{"cutout": 0.25, "encoder_channel_attention": "se", "text_encoder_norm_position": "pre", "text_encoder_activation": "relu", "text_encoder_head_dim": 48, "text_encoder_parallel_block": false, "text_encoder_positions": "rope", "optimizer": "soap", "beta1": 0.95, "shampoo_beta": 0.99, "eps": 1e-08, "batch_size": 128, "final_lr_fraction": 0.01, "weight_decay": 0.0}
Rows from block 9 of the image encoder of a small contrastive image-text model, named by matrix and row number. Rows with one number belong to one channel. Each number is 500 + 40 x the weight over its row's rms, rounded and kept within 0 to 999. All counts start at 0. Numbers have three digits each.
After each channel's rows are labels from the 100 images, of 14976, where the channel reaches its highest value: "responds to" is what is common among them; "lies over" is the class under the peak. Only what is clearly more common there than usual is listed. The data: drawn branching plants.
# convs1: 3x3 conv (encoder.blocks.9.convs.1.weight, 192x192x3x3, each kernel summed), inputs 64-127
# convs2: expand pointwise conv (encoder.blocks.9.convs.2.weight, 768x192x1x1, transposed), outputs 64-127

convs1.23:499484429448429556507452522570525504611484540479462515494478462543446518467500482535459566536474453376535530500415481489522488524425494561559513490514504458489434558512510511480539486481512416
convs2.23:567516575564529480514528533487514536496477544479479526537450498493490473504528528548530596502484484476494565445618581438490517545514462530540547527518507465446486501527497548507469407530502573
responds to: two-way forks; leaning left
lies over: wood

convs1.51:555480469508462454463482490559520493481511487458534524501525562502441510521511494467540457455458522467474506585525521553485502502575493532463462503496450530504489496508502537489540553473487478
convs2.51:460512523539477566515530513506484431530564453506464562447498492555442494437552487496556519522521460477478454504485464489515580534469501565462496462543455471506484566488442438518501463474483554
responds to: narrow; red berries
lies over: wood

convs1.12:546549454510505492471527516469573465504488470508407479501504464490521517528491485508562549485510536432492534442568449452540489415458477505519478523561512522522466494475482499460518499506520481
convs2.12:503454543489485454425442511539550423570438529495411492609478577521489586614520514541475525491520501475481514498556520475482486504441435583480502527510488522517460480519491558478569496475441467
responds to: white flowers
lies over: foliage

convs1.143:505473578533500519469486531426544500504432493578430386500518470476438571494480544477585552430513532561484495484525474409459562535463544516492537530463515542464491464541483473458450498470530544
convs2.143:537577491499440526557539462554433503590547507409457488508559466483554491515492505536506559515488497513428469516544562472529490443542512476526549435537514471499394487460571485498542519484474440
responds to: red berries
lies over: foliage

convs1.59:503579501525524478500482492526480541522543574504510520448482569528473557467450471536570459498468454477476446453478523481462489494472539510448471475444517451508527479569504543551509483486462546
convs2.59:550549505510554537506511578516428515531473492447469519547478436497512525504492472499516443460447475492526476419511461425524520559485534548523408541580471508517459470566535511460473467467589544
responds to: spreading; bare
lies over: foliage; wood

convs1.128:498449531503516492508469445536523417549480561485462500515479518485524523503607513460577440546506575474497493475507464415446467502507540506540463450475440505480594474474567476447460532481419528
convs2.128:474541447462425406442533554493544489567507503525415523482475582466461453485475481508478527452471452555485532531532450495544486549539514474518538526503513491554459493463540448480517505444523561
responds to: spreading
lies over: wood

convs1.188:438577547499593478476469470519497552453454516427463569556488462555553476522496458540434436501548479439530544506509423512476457539421542505523492552499552509541520535465450552501498465537474478
convs2.188:521467550492429564434535486551524421549487428494480456518542522496531494526546479546495551483462533508494481484446548496493480495513523533490514514512521420494489536532454464507543494549453522
responds to: leaning right
lies over: wood

convs1.140:439466497513461456463512483463620547543477460497529544564542527556513541508439494493570460562483482399441480560510441523523510465482485524574523481506481473475499447529516531433562501510429460
convs2.140:458494490430458528493518454539517525540456566424441458510500502451444563474572502511452532502440463471500532414502500500500520455521451509524452467527461532571518533424488508567522484465545457
responds to: drooping; two-way forks
lies over: wood

convs1.174:508552495593475523446522530511475479516473504517531534459446482518551472534589512409442516525529488498564510543541501570534498570536487474549547547512528517572498557536532516597429465513526535
convs2.174:527465486592463468424522536562492531448523513505521590518489518469518480547436501466517452470526501476475498482534507480454398542477515457417429468544502530529499547530462476500473472476470522
responds to: three-way forks; wide
lies over: wood

convs1.32:440538551532419538495526520589537470490497475496488457477544471530553489505521536464531448505529491463409464490541504497470397509482535509468497526511489621442448518483495525518516519475548530
convs2.32:414557483462480558470538487520510504501488583478556521487499515545446456440471582547494495488549581458539479533504496493523445484512490429560507468461541519482481428499425485538529523520553478
responds to: night; leaning left
lies over: foliage; wood

convs1.25:445492489485514457531518470475598489456383543506483535548437572562500486485480490562494468604428484489553456482498531542558491474500548457507508434516530538505558553572448514460498475504485552
convs2.25:529513539438503505567534510525565455458507482500427512500570460444517435522510441505536447493472491541473475534470472463516536481516487515521584477487525554455456474468493435561513470481573447
responds to: drooping; leaning left
lies over: wood

convs1.19:479451595442501465503522501470535447443443488465504535463544445526440463523552529431539516442443565487457499524578525493443557532483543516471551538512527531472517524555510443524450481492572445
convs2.19:551503518583493460501484572476523564495490473459508436434524518512556569501486492528472523391459456469532505516562542536509499500463521523464464471524495441520506515478484553462478498530445555
responds to: three-way forks; drooping; autumn leaves
lies over: foliage; wood

convs1.85:485552468466530502551461513472510498510479493431494457507523471504484455461411451392540530484519481430527493466501437419523443568517517481497434577515529573475505389531471490474470473438607523
convs2.85:470440485491512477447516441484522516462520549530505550518512482568455508512458429423451490481632493452449447556476559529409485495478569507510546496543506477475461427508548435486493570475539541
responds to: white flowers; narrow
lies over: foliage

convs1.167:537551464550464478463551481599495491523465498537438538487492496467550546527510422519471521442501458539579529487527470512500540503488477444491460427485471448526519543465540576510501484553516488
convs2.167:487466485512550489503474461541507481557456482555532438489497505498462462448478512467608424496440506519547461606456527498562589513599534467502474474469481546468436443554510448447513484498569457
responds to: leaning right; bare
lies over: wood

convs1.34:503509544488454559561453538495488503504461433469496561465532435466487458468457542460467512615469515533474542489434445440449489519510528506454451504490457530494467555470492492445524442522455484
convs2.34:460470459486446532421524464493481567485532524645508518452455523522436488540491469500464508508490553490468411467504546457459454562436524475468552465536510537499495540520462500420492525535472444
responds to: spreading; white flowers
lies over: foliage; wood

convs1.42:489474469508534504509474471500539513410412435424510476572553543514425582427508520513486456489507456442519445498499580453438561474520473458512532582534509456486509465515485497486492554534502457
convs2.42:489515492500447513503504471467587497470530480551514485488462483466423443424507516423518514467495522514521525510509546444508519423493462546442548494528540456503512516432439599501504524505497559
responds to: leaning left
lies over: wood

convs1.56:509507506514485474536462548471439493462546540508523481509540530499478461482508469462478503515564545485521492465541552528450358484557515459497546553461506528469534501488493498509361521517399520
convs2.56:542489511433449473539503560536505528538472476459532551488529540399498504470507479474608527506509474604434479525490595545458503434483506463525499575525556493461496456487481505462522498519458494
responds to: narrow; two-way forks
lies over: wood

convs1.74:568486469532538497502505473539508450500445586473480385571532498510567577529524576522525541532513488462526537510492534515473552539560567484512528522470485531584481528510555509511591530471481479
convs2.74:480503436584435558485505494426564498517484457475508464446522500442466567530517507491505475489491502458529544497469476445444433457524513563504488558495485510569488550496426470531491538524469504
responds to: wide; white flowers
lies over: foliage

convs1.173:491569475482622509445471523543496466519474495619499510451452500443540506407465487479544564509491561517506493451534492466495561474557498493444412494516453498523467541433584528507441540436559513
convs2.173:550548500465545538557563497467448515546455507519475546526486534533469575503502538513523566481473528497554499546500457485514493441453581571521462525525485558524447479478482434542449506479547477
responds to: drooping; pink blossoms
lies over: foliage

convs1.3:474493528494508501498422482488530453494501469477533525444465456507535467507535552540436538504495537503483438427497523504454491481551523512531463446454486473529455609447460476495596481444402445
convs2.3:485537507524494452550512559543489503489556476552526503505571494497464536473472482417482483430438459481446519503444542475502549481487480481520533537506446483472483489512460537528418487465519458
responds to: three-way forks; drooping; night
lies over: wood

convs1.6:507544473450550443471477493475521502530428533475490475471543514519427445468530500499534509543532526512503505477505482425399502503504567528494542515538370445547462511491555486566523505474524471
convs2.6:471528469549491513512538469417472535563460589558572505475538516510521529486483499571476492457483526502469508540538534517484490450535526462487564520399483492487470450539501506497478435476450532
responds to: drooping; spreading
lies over: wood

convs1.86:557440462453502501501500510544508473451529486500532459411409450465475469527570472521462501499431508464422375482507497497443506529492483518515512501543503440548473527537506485564565467544500562
convs2.86:472536422479559481446482487452537474445436468475568536508537450525388453516470529479474470588609512501500531496478478491509481566458558513532571489461501546469429499494579463489492590532451537
responds to: wide
lies over: wood

convs1.30:429573461540537551540549443462501444458555472475546501477405477444505536463507454443383424533553554493546469458513485532496528528502489531475488587495557530557459549532581507484497463548518545
convs2.30:542484473533515440536511471565473456502524467549564495479489499474572455515516512485531488460429446496502478532517467483502509523499494449416521401563533498487509414495466469533448499573451508
responds to: spreading; autumn leaves
lies over: foliage

convs1.44:478492558587501501536486538515513556461537467570473544532486478501535522541501559568456484499513556433579496543461438537516458487504459492555515535467482495499471538516512494456494547479434475
convs2.44:471475478574483526551530524589471530477503443446436440496513550418528499466508583482557564519450501494506507505429568490528588478484488550458427514484556486482492450440534576509510439455558470
responds to: three-way forks; drooping
lies over: wood

convs1.89:464565486487504516520547482557468447412550461481519486511447495485471470500433496432506510504540482491388536447491459493497490505470478443489563491517521497411519493479518515510539505595546520
convs2.89:484494527518478518438527544548444525508460536436502522568498452554513494571494507499508490483486453457494512461487513489450451529475508523431455417488505444532456492460412488472594456502512513
responds to: drooping
lies over: wood; foliage

convs1.170:497436439514442468442472544513448481443456511516431525452511494483497491503506485563543570475484476585525463415540534522545444497541465399528497513496491575453518432448517455448480513513545505
convs2.170:421534542512555430438556514526509478486465506514495499494590544540555534536490499553547478480494509514528443587519445530489473482512557481510469594498438569495502442463503603470530498518496467
responds to: leaning right; three-way forks; bare
lies over: wood

convs1.180:540469374499464515536475446507498511531456478501427510484449491494462567462517525521473548477451465495472449490500561531441511497462450475491517461569497504454539471492506482496545460448474488
convs2.180:500538543517553505558526422555447498594494556482501498474529464505498608469482536588461487449470507536599482512542468477460619485499531544559408478490517484503435489521563450480497447493504557
responds to: drooping
lies over: wood

convs1.110:494464481509562436438502550502465455551547468566510434554549523501527448533487429433494561481540559564512540482488564539445498578473491520498498526438539516480487456499519450456534450488417534
convs2.110:481576525444548480439521481445542424568474504477476455553547512444469420443526474436541539620564520467479548435568509484538482518583455469464535476545480541476494572454521531484469534504486543
responds to: leaning left; white flowers
lies over: foliage

convs1.60:521492514484500511456507511506491550478558523486494505480473508490467563499505479548459399600469475562528444512460460518507430560487525491528492473522518466537513572459538487546444453470436504
convs2.60:547505617506505554516517521601452504525447504527517442507532476490520510523502490486475492491568537530501512494463525529472509521504434569483601440514544515572505509472582511503560497514550547
responds to: three-way forks; spreading; autumn leaves
lies over: foliage

convs1.52:539426494511496464477501490457466463580495518462537530518462436440379459522543554549510539580473545511445513476535487494467452547474450500461500489509477466443528482503537512487537529498518437
convs2.52:546526568438443444483475519511482507478472552519495412453549547440528491470554537541463472487556498540529495447514501488548466535466529427441511480524481468487485471536567527424604493490553511
responds to: leaning right
lies over: wood

convs1.114:481564529527476422456556458518470562479465482522497509499456446604425525461538569530487452472482471528508543471460511462507492490527547535564553508478475540492468580483473422505528564529499490
convs2.114:556513457534556453523507569491494425565494555543504493436532537464480509493467539514515511507482446535478570534458547550545472469462565484479547525483469641505482506515436467560557465541496526
responds to: two-way forks; bare; spreading
lies over: wood

convs1.190:457456507529554524566548481425484484498459360493502494472509542471538541460437520483456454551464504515546491487502484511458488533565534501549482514486583521458508488509493438395535524462543467
convs2.190:481454431487524505479463454498508592476492487487480455544524524468514461468500464496541515499555528454433502526461609470456552452423470503509525471515469455492543513466502472515526495496452447
responds to: drooping; two-way forks
lies over: foliage

convs1.189:502488437481476469529468457522498460418515571483456516526450601494516635448527491463445556555477485499477558495523599588421478506472446515503493473459551477481509503514506410503513505495541481
convs2.189:489461578508519470463499474473497490478540485532484601492494468460536423474569524498510504487465524442520455510445436542518489506465498526488488482506457478501531498528513432543490553493453464
responds to: narrow; two-way forks
lies over: wood

convs1.16:428529504532530490452610484533505459498510523566533505500486525441450496488512492536494516476467466516493476469523578511449470495516521513460529502495544525552474508544460521540561486443517512
convs2.16:490473477469494508515505497574568482513477603493555513519454561507490515492427530608470481481461503513571465529466427582518545418472539511483469489497483488485429403474451475544547504535507510
responds to: leaning right; drooping
lies over: wood

convs1.11:510512505481507525466543455450522552480500452495523483546464465481439503498456543478524532512478440464568481447543450453496494542501507499536548579478552485487488529579582501528582504496521548
convs2.11:521436485488503473496484532513443570394518438495516525457502465449495501463522473422532426499524529443381530484467519458505522507455568413469480464463529537451479467519488548543477509465459518
responds to: wide
lies over: wood

convs1.123:576462521490492469523500510454489558475461495469494502584515502460468480460529551489449496556469545496545441469492572456489497547511487526481509450434524537468465461467589524427542474570559503
convs2.123:487488497417498563472501494470513498505571529519388403452450528474549490441463497536445506531441473450448509506532478508545480487495431544471493478513486498481521527482405534569522521600501514
responds to: three-way forks; leaning left
lies over: wood

convs1.7:449499461523466424545470471456495496511461542577518489471551507583477495505420532432521444491532474442537455466483521518533526407484413484526542466551504535500552439539444503498508499514427495
convs2.7:516523472517501456606465460512491498517491511446534442491454454470581496464509523503531471509511530540527513503534471507419565496511522485504524481532502486497534492447524483533446493532568515
responds to: drooping
lies over: wood

convs1.175:494471507510438429534438472540505460445554455546511503425570553424543406484498503509457552458480587560498507516548519464469447518541437513484449501554496468521451521485506510518544469496517462
convs2.175:495492539501517511550493492532501563448448589496496468517470497594498492494550494554551568513498505516571526494500495577561517511568502505502505469478569420490494525485478469494641525514510521
responds to: leaning right; bare; autumn leaves
lies over: wood

convs1.146:456552480527477513447475471563433532430440542457530478547437445580472548572525545526470557550495480461497467492460529513506434531449527524467437481533500528441525459515530575438508465479588499
convs2.146:488571520535557477413487547470454453445489462464542556492422526513419501417510479452499542491459494430408481462473456531496429499563535475388520485548524532437512524498484523539510520434611461
responds to: spreading
lies over: wood

convs1.47:546484511506498468543564532479422529441498496439548463518533586481558478487453469565505464377560513473486507503480453561428518507534519559552432519550482522470529517576432439552467478525523561
convs2.47:516541456504476515517418516509530525513474554441605505501498455529503467597481449509546497512473507526470474549461499534542461474465495478529506462499510511537480542538493488561530510497580503
responds to: autumn leaves; spreading
lies over: wood

convs1.4:496443537527484559464547500487470437454471525561526532444529508547417474491499475506433527480502520456536509463551591516485514467493491550473490486490508556462511503492475518514510465501569437
convs2.4:507588529531531543556554529588478500500391428478497524530508533597513524508495531490460469459474456569554512479489433533508413501518561533473452484486483514492499475505433484505507487524494475
responds to: leaning right; red berries
lies over: wood

convs1.18:586480537482482468536496526522524457458497516468519506526509500545513551478531486495516538583455501516523468507487514518481402587511489454497526525510448519521526497478567486404505451483492448
convs2.18:481509498522510543539542483485495465530481516512436578426453455566474485462442482523490482458490529455543452529528511531522493483523531496541474529463464536505473514510501547440511415471487565
responds to: two-way forks; leaning left
lies over: wood

convs1.28:488490477567476499517492460512529495421508521462464446477478577470469550564497490476521506481549499466539508487485422499464441499480510486521513546482554530557495580467482537536566485481481480
convs2.28:544434453461482595469512508517554552487520551563467522466519494577476515468441490484425554484487505495547528455582462525497494487526456480496433510479506532524499546596477495548443466481526503
responds to: drooping; pink blossoms
lies over: foliage

convs1.183:447562488516510488517561480482505502481576529455523454544509502471450468532462421473512497438488483501455489516451499473599564520462450508478512440533552537479499479417532465563527487517478522
convs2.183:532535524542536511498464479545447525472489592491538504526504486479465525516481471591523560493498471537499455476489510463511500480442539466560444467519483496476462507559507489493516430492450495
responds to: wide
lies over: wood